A small image-text matching model, trained from scratch.
Model: 12.7M parameters, 64-pixel images, encoder arch gmlp, encoder norm layernorm, encoder patch size [8, 8], encoder layers 8, encoder width 384, fusion encoder width 192, fusion encoder layers 10, fusion encoder norm layernorm, fusion encoder activation quick_gelu.
Training: muon at rate 0.0019, 19600 steps, batches of 192.
Data: trained on procedural textures in two colours, tilted and lit, 48750 training examples, 77.2 epochs.
Rows from block 5 of the fusion encoder of a small image-text matching model, named by matrix and row number. Rows with one number belong to one neuron. Each number is 128 + 32 x the weight over its row's rms, rounded and kept within 0 to 255. All counts start at 0.
Before each neuron's rows are labels from the 100 texts, of 14976, where the neuron reaches its highest value: "fires on" is the input token at the peak. Only what is clearly more common there than usual is listed. The data: procedural textures in two colours, tilted and lit. In brackets: how many of the 100.
# fc1: MLP up (fusion_encoder.blocks.5.mlp.fc1.weight, 768x192), inputs 0-95
# fc2: MLP down (fusion_encoder.blocks.5.mlp.fc2.weight, 192x768, transposed), outputs 0-95

fires on: "white" (17); "pink" (8)
fc1.623 [163  70 101 135 156 130 157 166 156  91 101  79  96 123 119 164 172 133 127 115 109 116 147 100 159  81 107  93 111  87 106 124 138 163 135 243 108 117 130 134  82 117 147 153 170 136 153 153 103 144 105 106 138  94 100 174 103 144 139 134 128  84 122 157 110 198 123  88 132 133 145  98 132 144  59  34 123 114 175 153 118 107  99  33 156 127 136 129 155 103 152 160 140 156 100 106]
fc2.623 [105 182 131 128  94 100 117 167 150 151 134 144 181 121 121 112  75 132 128 159 136 161  62 162 140 186 157 146 126 205 154 139 111 128 140  57 118 201 128 139  44 143 131 104 102 131 147  99 147 124 130 160 122 120  81  67 118 150 182 144 177 108 111  96  84 166 149 133 190 119 132 123 117 168 149 198 174 140  85  94 150 147 132 188 120 122 116  88 108 159 115 122  88 108 127  89]

fires on: "texture" (50); "a" (17); "in" (16)
fc1.149 [109 127  99 134 119  78 113  33  87 128 140 118 136 109 152 118 122 167 102 132  91  67 142 145  98 157 152 146  78 109 146 155 150 118 127 164 153 159 132 161 143 143 138 112  99 151 121 129 156 129 113  90 118 137 146 115 117 149 180 117 136 116 139 128 130  71 138 105 101 123 123 255 104 136  98  95 139 117  80 139 127 123 102 147 121 151 147 161 154 141 141  42 118 137 137 113]
fc2.149 [ 95 102 123 105 155  98  60 156 124 122 110  99 100 177 144 119 120 148 101 111 125 157 170 109  69 167 129 158 113 133 114 144 107 147 135 113 171 145 173 141 135 113 156 166 102  65 166 158 191 117 137 112 130  27 144 204 131 140 127 138 121  77 135 162 115 106 167 144 159 125 135 131 157 113 106 153 140 162 122  90 151 118 131 150 146 149 116 162  94 106 138 133  85  96 139 120]

fires on: "texture" (53); "a" (15)
fc1.327 [ 66  87 106 145 115 142  82  91 123 146 124 125 125 147 104 103 124 150  94 132 138 105 119 116 167 140 165 163 148  13 130 198 107  88 120 196 131 128 104  92 131 146 161 170 101 111 145 127 146 149 134 115 116 106 143 122 118 118 167 146 114 144 115 122 131 180 133 201 108 140 126 152 109 136 166 107 137 138 114 166 127 161 124 160 139 148 157 127  28 138 168 149 120 101 146 145]
fc2.327 [137 151 142 106 143  93 154 177 100 112 116  98  97 146 164 150  95 135 130 161 106 108 175 124  59 118  67 101  78 208 121  98 114 148 117  62 196 149 130 164 127 141 117 127 156 164  97 138 130  83 102 145 119  88 125 163 132 143 134 110 139  88 141 126 115 138 111  57 142 124 121  98 121 137  53 129 129 139 116 132 156 102  62 129 110 143  94 136 221 116 106 145 155 152 107 113]

fires on: "veined" (25); "dotted" (23); "mosaic" (11); "camouflage" (8)
fc1.599 [141 156 104 140 133 168 127  25 104 118 160 147 178 136 103 116 124 155 124 149 153 134 109 137 149 136 174 123 136  70 114 113 130 121  88 184 147 123 109 129 121 138 129 163  98 116 132 107 115  78 136 136 114 140 119 169 112 107  44 140 110 146 116 186 135  89 128 169  66 103 120 118 137  91 151   0 136 116 101 163 128 163 119 131 118 115 164 121  77 133 109 114 103 134 144 149]
fc2.599 [146 120 117 158 128  82 148 172 101  96 127 134 120  95 107 124  99 117 132 194 150 195 150 146 146  88 169 130 139 145 101 119 139 110  75 148 125 113 136 125 112 142 149 153 173 153 122 135 149 123 152 125 127 140 151 128 156 161 145 123 122 139 130 168 155 243 116  68  81 123 140 112 129 111 145 228 135 126 127 133 110 103 155 141 104 152 136 130 127 150 159  82 187 139  71  83]

fires on: "white" (31); "pink" (16); "purple" (9)
fc1.26 [110 157 138 140  87 146 102 130 119 162 148 178 157 119  97 137 117 140 149 115 149 161  92 120 105 140 199  74 136 147  80 102 143  67 150 210 159 107 108 133 145 142 122 160  88 175 100 152 105  78 130 174 111 135  90 151 166 121 106 136 165 150 117 119 123 169 108  84 143 151 146 155 121  83 194 156  95  92 132 164 143 111  61 114 101 149 137 107  86  69 130 124  80 165 135 135]
fc2.26 [128 108  72 138 128 122 163 107 146  71  85 123  93 109 166 123 111 168 161 125 149 104 116 135 161 120  73 172 111 124 191 114 128 201 138  57 112 108 135 119 119 113 115  97 150 109 136  89 116 109 117 109 115 148 162  72 112 128  69 107  57 114 123 111 138  98 141 200  98  96 106 118 168  95 111 125 190 170 167 123 169 165 176 150 122 128 147 113 130 196 102 129 122  96  85 140]

fires on: "orange" (57); "yellow" (40)
fc1.190 [132 121 126 127 162 144 128 143 132 131 152 105 116 137  84 140 100 144  83 131 118 150 122 139 103 145 140 166 153  69 109 151 104 122 132 104 161  84 147 140 118  99 147 131  98  73 150 141 204 165 110 109 171 157 129 143 183 122 115 126 120 147 113 111 138 102 156 135 147 129 107  65 111  79 104 117  88 153 179 100 194 172  96  98 119 190 128 123 179 108 114 170 118 132 127 169]
fc2.190 [107 157 163 118 121 133 136  73 129 134 124 185 129 150 101  78 178 144 161 105 139 113 111 120 119 128 137  92 130 158 115  94 128 144 120 169 130 181 140 122 156 138 115  68 101 133 127 143  63  71 163 133 140 119 121 114  68  98 116 158 117 117 117 133 109 146 126  56 131 112 114 120 163 166 174 107 164  96  54 182  65  46 112 176 163 103 118 107  96 133 100 136 159 115 165 110]

fires on: "white" (11)
fc1.63 [100 121 147 133 153 148 111 129 105  91  83  97 151  66  86 104 120 136 117 122 154 162 135 139 110 138 187 114 138 170  95  89 141  98 138 174 174 146  62 100 153 136 124 157 143 112 139 166 102  59 122 161 159 145  84 135 138 159  38  90 145 162 157 128 154 211 119 121 178  72 121 109 107 163 155 114 102 151  96 146 122 132 150 122 146 151  64 181 121 127 158 138  57 192 132 140]
fc2.63 [161 144 128 131 122 152  79 104 107 163 125 138 131 142 122 129 106 161 164  87 116 101  22  69 181 107  64 132 122  28 159 121 139 156 165 137 122  95 170 157 139 126 126  95 140 143 113 111 146 157  91  81 115 111 124  80 114 109 202 136 159 155 143  99 131 116 127  89 134 117  71 194 127 103 150 102 165 151 149 111 127 116 106 176  97 140 138 125  93 132 124 160  92 121 150 121]

fires on: "veined" (14)
fc1.324 [127 142 143 151 122 161 126 186 133  92 153 131 147 127  79 101 135 119 162 100 117 161 115 155 144 167 100  97 179 200 132 122 116 167 147 183  79 178 109 161 173 126 141  92 174 175 130 119 166 137 139 139 150 107 160 119 164 117 244  85 139 118 118 176 118 127 116 112  52 206 137 167 132  44 122 136 166 145  98 144  96 113  86 126 128 119 119  96 148 106 100 137 155  78  81 135]
fc2.324 [159 113 121 116 111  63 170 106 203 162 112 108 147 100 134 117 156 138 118 149 136 126 136 122  89  56 143 128 109 104 131 135 158 153 105  55 137  51 127  89  79 120 114 154  38 115 150 120  59 122 138  84 130 146 124 139 104 136  31 203 111 123 134  95 147 184 146 130 186  93 113  62 140 190 119 133 113 114 177  70 167 140 184 119 140 141 132 126 112 169 160 117 115 171 187  94]

fires on: "white" (10)
fc1.147 [111 169  88 123  97 147 118  65 105 152 158  83 107 176 104 143 122 151 157 191 151  79 141 132  92 102 115 161 123 124 103 166 182 144 155 143 201  93 132 158 148 123 126 123 102 121 174 160 122  64 148 107 133 168  77 115 190 107 145 166 109 130 120 203 128  70 116 117 144  48 129 101  85 154 135 107  95 107 197 109 121 119 131 118 140 161 140 167  90 104 131  84 150 104 134 117]
fc2.147 [159 129 160 145 150 115 123 133 146 113 114 153 122  91 134 141 165 171 101  98 106 175  94 104 155 187 119  74 150 130 146 106 105  82 118  81  69 163 128 137 111 131 153 151 140 133  77  97 146 170 126 155 151 114 193 122  61 132 130  81 129 136 131  84 124 146 146 153 104 167 126 155 140 114 127 151 124 149  62 136 166 128  92 139 139 106 136  72 163 137 110 191 126 143  99 187]

fires on: "yellow" (54); "green" (42)
fc1.617 [167 187 122 117 166 191 139 114 158 102 155 113 130 115  44 135 123 159 113  83 164 165 133  77 108 185 157  98 149 132 106 106 119 113 156 153 177  90 135 163 143 102 132 120  91 240 162 132 184  98 127 114 187 133  93 124 125 121  73 127 143 122 111 141 154 138 106  55 146  89 139 131  79 121 149 118 130  98  97 168 121 106  79 156 138 157 153 162 157 106  61 181  99 143 115 172]
fc2.617 [ 96 104 140 138 136 107 125 119 120 177  84 151 102 133 150 136 173 122 107 121  95 109 108 170 159  59 139 131 148  79 122 171 169 152 115 157  66 191 113 119 168 123 130 169 154  54 105 105  98 122 165 113 106 155 159 153 165 117 148 138  73 151 118 174  79 102 148 133 108 150 104  50 134 186 120  98 113 191 140 116 118 119  86 128  99 135  62 117 139 135 163 146  94 121 162 101]

fires on: "texture" (23); "spiral" (11); "dotted" (9); "striped" (7)
fc1.633 [125  89 154 163 147 123 120  71 134 144 127 133 146 122 147 136 174 132 100  88 111 105 114 146 131 158 139 160 194 130 169 194 133 102 140 226  66 143 117 131 171 142 150  88 162 148 130 190 131 169 120 125 107  96 149  93  95 141  83  84  76 116 109 147 121 141 132 151 114 171 114 178 121 166 136 166 150 162  80 126 157 100 149 160  92 102 140 131 100 113 132 129 161 159 162 113]
fc2.633 [137 157 100 109 114 114 141 182 145  87 133  74 115 138  97 120  71 119 129 183 142 106 141 113 118  95  90 126  49 123  86  83 128 172 135  49 208 107 120 123 123 159 123 152  81 110 153  95 114  95 140 139 147 158 104 148 173 103 153 175 190 141 131 119 149 149 137 102 133 104 138  87 124 143 139 104 119 112 184 108  84 155 121 126 159 164 124 136 158 137 130 119  82 112  85 140]

fires on: "veined" (22); "bubbly" (13); "camouflage" (11); "mosaic" (8)
fc1.351 [137 122 114 104 139 170 111  94 158 143  82 188 126 132 112 154 122 167  72 136 147 173 109 137  91 168 197 145 143 128 148 117  93 121 122 211 175 107 137 143  80 109 101 155  69 150 153 128 144  98 121 104 162 132 130 106 148 120  68 163 103 153 124 161 108 150 169  82 135  46 135  99  97 127 153  95 117 123 144 110  77 121  61 124 140 232 105 125 154 115 119 137  51 149 159 172]
fc2.351 [126 173 148 108 173 141 124 155  77 205 143 126 110 139  73 147 142 123 155  61 145 100 131 131 134 109 124 113 152 126  90 131 137 137 181 105 125 245  88  90 155 123 146  74 149 127 123 104 114 116 118 156  61 113 129 177 110 148 177 140 130 147 110 107 111 121  67 153 121 148 161  94 130 197 160  99 173 124  84 123 201 100 124 128 149  80 170 178 139 117  94 162 188 114 104 140]

fires on: "teal" (39); "blue" (25); "yellow" (14); "purple" (13)
fc1.385 [134 154  94  98  62 124 141 131 148 153 190 111 160 132 145 178  90 153 112 102 151 114 125 125  95 137 150  95 162 170 131 100 159 138 139 161 192 138 113 135 140 137 145 140 126 129 116 144  72  93 123 131 140 163 139 126  69  64  67 135 112 136 118  81 144 186  92  46 220 136 123 138 118 110 145 108 105 107  99 106 122 161 163 175 118  95 187 165 138 119  92  81 128 187 116 161]
fc2.385 [111 107 143 167 215  88 111 122  97 115  77 127  77 103  95  83 128 132 141 139 127 159 108 143 165 137  87 176 125  96 127 179  98 120 112 124  93 121 139 121 146  78 122 111 150 171 148  89 187 124 140 124 125 117 107 116 161 187 171 123 128 130 128 169 122  75 154 150  74 100 142 123 148 149 125  97 199 167 201 145 142  89  59  74  99 150  88 118 114 134 149 197 110 104  92 129]

fires on: "texture" (15); "spiral" (12); "orange" (11); "checkered" (7)
fc1.507 [ 82 105 142  90 167 191 100 107 123 102 139 117 109 180  90 104 140 107 125 216 173 147 139 134 102 136 126 123 167  49 101 150  60 111 168 127  94 160 139  97 123 125 140 186 154 117 149 112 132 146  86  98 186  77 161  99 121 122 176 129 172 167  83 169  95 117  61 167 103 100 124  85 131  64 154 128  87 156 170  99 108 119 140  82 136 205  84 125 122 133 167 173  93 140 171 146]
fc2.507 [144 169 128 136  80 131 172 133 164 136 121 154 142  75 166 139 110 174 148  58  96 117 111 126 123 109 183 124 108 205 138  85 174 101 106 154 171  92 114 153 123 152 124  62  86 112 110 150  94  82 152 159  81 148  85 131 146 126  78 115  98 108 138 105 166 152 188  93 163 141 140 134 105 182 119 129 130 100  73 171 150 161 147 177 132  72 152 153 119 138 109  87 124 145 101  73]

fires on: "<end>" (40); "texture" (24); "a" (18)
fc1.763 [138 135  99 125 123  63 123  86  79 100 155  74 125 114 128 172 155 168  93 145 129  22 154 142 124  92 120 141 105  85 131 126 123 166 136 122 128 159 120 154 140 131 124 120 147 111 116 115 121 173 105  92 110  99 157 127  99 131 177 131 166  85 127 156 153  87 123  70 105 153 112 199 103  91  75 115 118 128  90 129 151 124 115 132 131 161 174 154 124 142 154  59 161 173 122 113]
fc2.763 [ 86 107 129 138 156  71 112 149 136 134 109 147 107 123 141  78 128 122 134 128 129 198 119 100  86 202 144 146 106 150 140 163 158  68  83 173 158 114 183 141 134 151 197 154 110 105 162 161 186 115 148 117 157  92 100 178 136 136 116 112  87 118  99 115 108 124 157 135 153  97 170 127 122 148 144 129 210 146 161 165 103 142  97 135 106 100  98 137 161 105 118 108  58  83 115  82]

fires on: "white" (10); "yellow" (8)
fc1.562 [117 152 108 110 142 131 122  94 167 172 124 107 134 124 133 122 160 146 101 127 204 147 119 110 119 142 153 119 132 145  91 105 115  88 125 205 172 187 139 188 105 133  94 172 114 153 156 176 132 105 126 134 186 155  99  96 133 142  87 100 133 181 109 101 144 183 153  70 149  35 122 102 100 169 168  74  85 101 159 126  98 133  89 118 157 151 109 133 164 114 109 198  87 151 115 187]
fc2.562 [157  97 145 104 144 191 118 155  93  86 130 168 123 156  91 136  54 133 117  70  57 152 108 158 161  99 122 134 167  80 111 174 126 173 173 114 151  79  87  49 178  58 151  88 149 168 117  79 104 136 127 121  74 116 103 145 138 113 150 212 129 128 147 166  97  85  81 120 148 163 105 102 162 154 127 133 187 150  84 122 113 115 102 131 134 132 129 166 128 130 143 127 144 158 110  88]

fires on: "teal" (30); "grey" (22); "purple" (7)
fc1.476 [143 193 134 134  98 142 106 170 118 121 145 127 138 121 121 112 113 145 167 155  42 105  98 142 105 130 117  81 147 168  81 166 144 143 161 111 189  82  80 135 141 103 125 142 107 163 124 153 115  67 141 162 119 105  72 119 125 123  90 112 183  91 133 152 129  69 124 111 168 137 116 177 116 117 148 134 147 121 104 125 138 130 207 161 131 164 155  78  43  72 112  54 107 171 126 151]
fc2.476 [132 113  92 166 143 129 141 122  94 132 125  84  96 132 124 110 134 143  99 131 185 159 152  88 173 108  75 158 123 144 198 129 121 112  92  80  80 126 154 149 145 139 157 183 172 124 112 112 117 182 144 131 136 152 173  97 193 131 110 142  70 127 107  86 156 105  87 134 120 117 157 146 129  97 143 121 149 158 190 158 150 143  42  72  87  86 119 120 180 172 153 153 105 103  92 174]

fires on: "texture" (48); "<end>" (32); "in" (18)
fc1.519 [108 148 101 126 124  73 152 115  70 110 127  80 114 126 170 137 124 149  97 162  92  36 164 158  80 100  91 132  67 168 148 111 176 175 122 153 181 135 124 171 136 137 108 108 157 132 130 123 118 102 117 114 122 111 124 165 124 154 142 120 149 107 160 136 143  45 128  24 154 104 130 174 117 105  63 115 139 131 104 144 138 118  84 130 138 135 115 138 215 137 133  27 141 162  86 120]
fc2.519 [ 96 112 131 122 168  74  59 120 138 149 102 117 135 116  85  83 128 142 120 105 134 199 124  92 107 179 191 167 116 112 113 171 120  84 137 138  94 133 174 148 143 121 190 158  66  73 142 131 205 154 142  94 128  47 146 141 128 132 136 126 106  87  96 186 112 179 147 122 120 135 117 174 148 112 141  81 171 153 127 118 134 115 101 120 110 113 159 158  90 134 136 114  88 112 177 100]

fires on: "veined" (24); "crosshatched" (8)
fc1.48 [184 169 152 103 110 154 152 144 175 140 121 132 114  59 110  91 184 187 168 100 115 151  99 127 111 142 106 172 187 135 157 126 131 160 108 170 133  56 135 100 171 104 129 126  61 155 146 130 124  99 128 116 166 119 148  63 140  95 181 178  78 124  92 162 102 154 196  94 103 133 124 142 103 141 171 112 195 137 131 137  96 130 116 157 146 195 152  71 151 118 112 105 104  72 136 151]
fc2.48 [140 117 124 160 128 117 150  73 124 142 163 119 153 187 135 139 132 107  76 114 147 114  96 125 163 115 122  73 138 131  65 103 137 159  99  94 107 224 128 120  94 137 127 129 194 126 124 131 112 175 165 109 149 162 104 167  92 133  59 110 125 172 169  69 151 120 112 160 166 134 117  57 136 107 107  87  62 123 142  67 135 129 126 123  91 121  72 175 117 161 136 136 161 153 159 150]

fires on: "white" (63); "honeycomb" (9)
fc1.316 [103  87 138 136  86  67 124  96 134 147 134 118 177 130 130  92 125 127 180 154 131 198 118 107 122 121 141  97 100 158 103 122 104  88 120  81 117  22 128  96 126 109 133  93 104 135 110 152 124 117 104 151 132 142 111 183 134 124  49 151 155 136 109 102 170 124 114 235 106 167 138 142 112  92 167 112 110 118 182 120 139 167 148  87 130 115 149  74  99 128 117  88 110 141  83  97]
fc2.316 [155 177 107 130 123 125 127 139  96 101 138 148 105 119 193 110 141 141 144 105 137  60 123 143 143 135  84 150 139 143 170  81 178 175 139 126 116 180 131 164  96 128  98 169 149 144 136  95 124 107 155 134 114 129 121  52 117 119 137  67 131  97 161  54 112 142 126  78 137 108 112 175 134  35  86 199 185 117  84 132 159 129 167 152 121 159 139 155 118 144 127 153 115 112 144 154]

fires on: "orange" (21); "yellow" (18); "pink" (8)
fc1.723 [133 195 172 105 163 141 167 113 157 109 119 123 149 162  94 169 137 164  49 147 134 144 115 117  91 113 166 159 128 129  79 114 178 148 157 126 154 120 137 148 168 108 126 146  83 142 160 166 172 120 119 106 127 105  82 169 205 107 134 136  75 110  99 135 169 125 161  67 122 109 107  62 115  97 128 112  97 129  72 205 150 110  96 117 140 176 100 169 138 114 121 127  89 205 148 119]
fc2.723 [117  65  81 150 141 170  83 100 113 153 138 143 104  98  84 133 165 143 159  96 145 113 106  72 155 200 126 100 125  94 193 114 120 104 123 179 114 147 160 153  81 125 166 132 143 111 133 137 132 128 149 149 177 145 141  16  77 118  78 127 138 101 127 150  84  99 121 134 140 104 132 138 116 125 151 106 133 133 155 110 126 113 136 188 122  88 163  55 131 143 107 158 147  82 137 161]

fires on: "brown" (25); "yellow" (19); "blue" (18); "orange" (17)
fc1.291 [137 102 155 154 138 120 109 123 135 124  87 182 147 139  99 153 137 121 110 124 115 182 129  94 161 101 114 128 119  92 135 133  99 124 127 104  66 129 143 105 109 131 142 103 158 122  92 146 137 167 134 124 135  77 115 189  82 119 113 171 115 114 119  82 155 145 101 208 105 159 131  82 128  45 127 104 126 140 121  93 125 100 126  74 121  95 128  71  67 135 180 117 143 181 131  75]
fc2.291 [126 149 122 113  96 105 170 119 137 120 189 103 136 121 155  94 136 141 146 127 135  97  94 163  88 144 113 118  93 186 108  92 188 157 114 144 143 120 116 144 130 134  91 130  81  97 170  93 128 113 130 124 123 201 138  62 148 132 155 103 150 134 152 141 122 138 153  42 141 124 130 156 120 166 115 222 122 102 117 143 129 168 146 174 107 165 122 144 150 129  72  86 125  99 101 148]

fires on: "orange" (51); "green" (21); "woven" (8)
fc1.293 [144 137 117 137  93 139 138 166 118  97 153  70  63  68 138  85 115 143 123 177 136 123 117 135  96  92 119 162 145  55  92 172 144 119 107 134 173 156 158 111 124 130 126 123 139  75 121 120 150 153 143  96 149 129 138 119 161 144 111 131 157 136  51 158 124  93 165 150 147 117 147 122  94 161 142 166 102 117 195  90 161 184 109  87 119 185 160 154 146 121 154  98  55 111 136 117]
fc2.293 [122 132 131 128 157  96 126  71 150 138 119 161 178 200 109 159 140 137 133  79 130 128 139 120 173 174 151  89 130 178 161  81  89 125 119 133  87  88 112 168 160 132 154 133 120 179 135 163 103 106 114 156 136 136 115 143 106 105 127 139 105 114 211  86 146 143  96  84 132 126  98 121 162  98 154  66 159 138  58 177  85  79 151 165 138  78  83 120 117 135 109 138 145 137 129 147]

fires on: "brown" (36); "green" (25); "red" (15)
fc1.394 [132  82 127 136 129 113 116 152 152 146  90 139 126 233 110 165  99 167  83  95 122 151 121 141 155 141 114 145 158 202 154 154 106 114 117  90  80 124  96 127 158 141 143 124 154 112  96 145 140 156 127 151 112 119 179 142 147 125 144  99  80 123 191 109  71 189 130 140 117 188 116 165 146  29 113 144 124 182  72 160 111 110 116 116 138 109  98  65 113 135 121  90 100 161 148 129]
fc2.394 [130 162 115  88 129 128 161 123 116 117 149  96 139  18 154  88 144  84 161 168 123 120 163 136  77 104 105 126  86  92 110 130 149 151 159 159 184 130 155 135 105 117  98 138 104 123 165 112 126 101 132 101 138 137  66 122 111 125  79 153 156 118  58 150 177 114 108 123 157  76 153  74 122 166 130  97 156  78 187  89 148 143 147 121 134 168 166 159 123 120 141 143 156 124 114 135]

fires on: "white" (29); "blue" (17); "pink" (9)
fc1.573 [122 117 144 147 109  48 163 101 151 151 110 128 152 115 208 113 171  75 146  79  75 143 137 107 149  93 157 106  74 152 119 116 118 112  81 139 139 139 157 150  90 129 148 105 135 135  99 157 109  76 126 145 125 183 105  83 109 132 106 151 143 147 132 161 147 122 130 102 127 116 117  44 132 197 124  85 149  94 207 137 121 123 128 118  99  99 140  64 150 144 117 157 161  95 103  89]
fc2.573 [122 126 102 105 142 168  90 196 118 125 145  99  72 161  86 153  97 164 100 182 135  95 144 169 154 169 143 144 176  81 128 152  94 143 188  99 120 147 111  83 148  99 132 133 133 145 152  98 143 168 130 127 107  50 134 156 140 110 153 121 115  93 131 116  93  98 126 188 124 140 182 214 124 117 134 197 130 137  82 130 113 116 142 112 184 137 147 181 139 116 132 111 140 141 118 166]

fires on: "veined" (41); "texture" (19); "in" (14)
fc1.24 [211 163 138 155  84 149 170 155 145 112 142  99  87  25  93 102 202 177 206  92 133 111 110 126 141 128  75 114 154 150 124 101 145 171  93 118 120  75 121 142 160 134 129  80 114  90 129 144 128 116 140 116 140 140 136  15 144 144 178 143 129 127 114 242 115 123 137 110  72 161 122 173 122 106 121 103 128 122 180 103  77 160 130 152 115 199 149  88 154 106 112 117 139  79 140 176]
fc2.24 [136 109 116 132 118 104 152  98 164 119 132 119 173 199 149 150 121  98 106 118 119 156 144 142 177 104 156 116 107  98 108 137 139 146 103 132 138 170 149  94 102 101 142 176 149 155 137  95 105 172 155 110 146 118 148 227  91 110  98 155  96 165 129  58 150 143 148 133 176 118 133  67 129  96 139 164 129 115  84 114 124 124 181 111 130 112  96 159 102 145 119  86 110 165 107 125]

fires on: "brown" (22); "green" (15); "mosaic" (12); "dotted" (10)
fc1.478 [136  61 108 116 189  61 140  98  58 124  93 143 152 113 140 162 123  85 110 167  76 166 159 107 118 127 116  98 120 173 115 131 122  86 116  88 131 151 146 148  90 125 113 139 166  39 134 106 129  87 128 126 147 175  85 124 127 159  91 122 138 116 133 192 116  87  96 178 107  96 125 133 134 134  90 159 125 140  81 123 128 121 138 154 128  95  90 104 165 171 125 195 182 158 133  79]
fc2.478 [120 210 147 138  71 149  94 183 175 112 148  76 109 125 117 105 121 130 169 111 178  78 119 133 156 104 127 164 101  94 125 152 133 160 142 192 120 122 143  85  94 154 149 128 107 193 131 108 125 181 155 119 137  73 142 147 123  79 182 146 150 133 112 102 140 206 142 108 165 141 143 180  97 186 131 133 140  90 160 146 129 144  90  98 128 159 160 152 102  73 136  57  99  92 133 188]

fires on: "yellow" (17); "white" (10); "green" (9); "pink" (9)
fc1.337 [168 123 164  93 124 183 155 202 153 138 148 136 150 125  80 188 129 148 139 134  74 137 113 108  85 121  54  71 129 139 115 135 140 163 116 124 152  71 103 104 131 110 174 122 123 139 130 192 100 150 109 124 130  86 114 169 108  96 117 110 106 142 138  93 130 124 107 118 188 151 129 126 103  81 156 122 132 143 123 126  93 164 109 137  89  86 154 148  84  81 122 115  77 251 133 145]
fc2.337 [ 95 132 109 188 162 132 114  68  81 104 133  92  93 114 125  73 133  91 109 139 174 138 131 129 179 134 132 158 148 140 152 126 130 101 111 123 106 161 156 165 141 132  76 158 171 138 125  64 150 144 155 151 117 195 138  64 171 167  97 141 111 113 127 136 138 105 134  99  67 108 136 147 153 109 124 103 136 123 139 160 174 103 111  94 104 159  88  76 164 170 147 130 160  50  93 162]

fires on: "<end>" (65); "texture" (17)
fc1.720 [106  97  60 151 171  97 122 130 122 118 112 123 103 178 114 164 117 171  40 151  93 100 131 168 116 151 192 171 113  82 159 190 161 175 150 131 133  83  94 100 193 120 113 158  75 147 150 139 166 140 118 108 126 114 131 177 118 138 169 124  94 111 153 110 111 111 130 112 167 105 109 131 119 114 114 158 144 147  91 196 145  90 102 121 142 147 111 191 145 132 118  88 149 194 108 139]
fc2.720 [136 144 196  82 110 126 104 101 103 134 144  97 156  85 122 116 141 102 204 119 160 145 141  70 115 131  77 128 103 173 103  63 110  88 107 129 150 167 199 176  96 153 147 117 155  81  99 143 115 101 136 111 137 130 144  84 132 121  98 139 154 144  97 182 142 137 144 113  79 140 149 118 109 118 143  85  75 130 162  57 102 134  98 172 104 116 122  90 105 126 142 171 101  89 173 128]

fires on: "texture" (41); "<end>" (33); "in" (26)
fc1.96 [ 66 163 119 119 109 107 138  92 141  68 149  65  99 120 138  97 148 166  88 109 120 116 141 187  93 127 127 169  93 155 157 107 150 154 106 100 164  46 135 152 161 124  96 132 124 107 127 104 159 113 128 147  96 132 126 136 182 163 188 164 121  93 134  84 138 112 115  64 135  92  94 125 149 121  81 126 134 153 121 182 138 186 140 128 123 151 108 114 190 139 102  95 125 121 120 155]
fc2.96 [166 105 157 133 133 122 133 158 115 228  91 154 129 153 141 159 125 125 132 108 135 125 123  56 169 169 138 115 122 102  88 126 127 133 118 169 139 219 178 123  86 142 169 113 113 101 140 178 163 130 147 101 173  98 148 143  58 112  67 119 118 156 112 190  94 144 156 149 161 140 145 160 108  95 122 104 138 102 141  67 105 103 118 146 142 119 131 178  91 121 124 130 140 152 163  81]

fires on: "orange" (30); "yellow" (29); "veined" (8); "bubbly" (7)
fc1.616 [151 164 148 126 116 110 138 112 161 150 122 204 133 162 115 134 102 105 122 121 121 165 130 120 121 118 178 124 137 183 120 138 135  85  74 145 138 174 128 124 101  98 103 136 116 158 101 160 162 129 145  83 107 123  65 175 164 140 128 142 109 182 135 158 142 106 164  99  87  54 118  67 106 123 196  74  99  76 142 107 146 144 113 101 114 170 100  88 107 116 137 179 121  98 160 115]
fc2.616 [129  97  98 108 131 205 132 117 116 148 135 154  89 142 134 158 163 179 104  68 157 116 136 138 147 160 140 100 108  53 125  96 129 164 177 118 109 100 156 114  95 131 118 105 151 123 149 116  98 138 113 184 150 143 205  90 112  85  92 116 110  99 141 141  75 172  95 157 180 171 180 147 183 110  75 173 104 119 103 141  98  95 140 141 147  79 149 168 170 135  70 103 172 136 105 198]

fires on: "veined" (20); "bubbly" (16); "yellow" (13)
fc1.548 [134 157 100 143 136 106 157 105 140 151  76 162  69 174 110 156 142 171 119 131 194 178 124 126 107  89 165 143 135 183  89 113 180 109 163 207 166 164 160 141 141 135  82 107  77 170 143 136 116 116 130 109 107 157 123  79 139 131  73 155 101 163 106 192 125 155 143  74 160 109 164 109 121 118 141  96  75  94 148 145 144 127  82 110 113 178 105 171 137 108 106 129  98 131  90 176]
fc2.548 [105 110 125  93 176 153  97 139 130 156 154 139 158  59  89 140  81 138 106 115  63 101 114 149 161 179 107 122 155  66 178 166  95 163  84  65 204  90  59 117 115 115 134 170 201 134 100 115 166 139 133 165 101  85 120 137  96 142 128 125 136 130 141  77 109 105  95 116 103 133  91 139 112 169 154  78 179 173 113 133 121 100 147 127 146  87 106  79 129 163 136 168 194 132 177 177]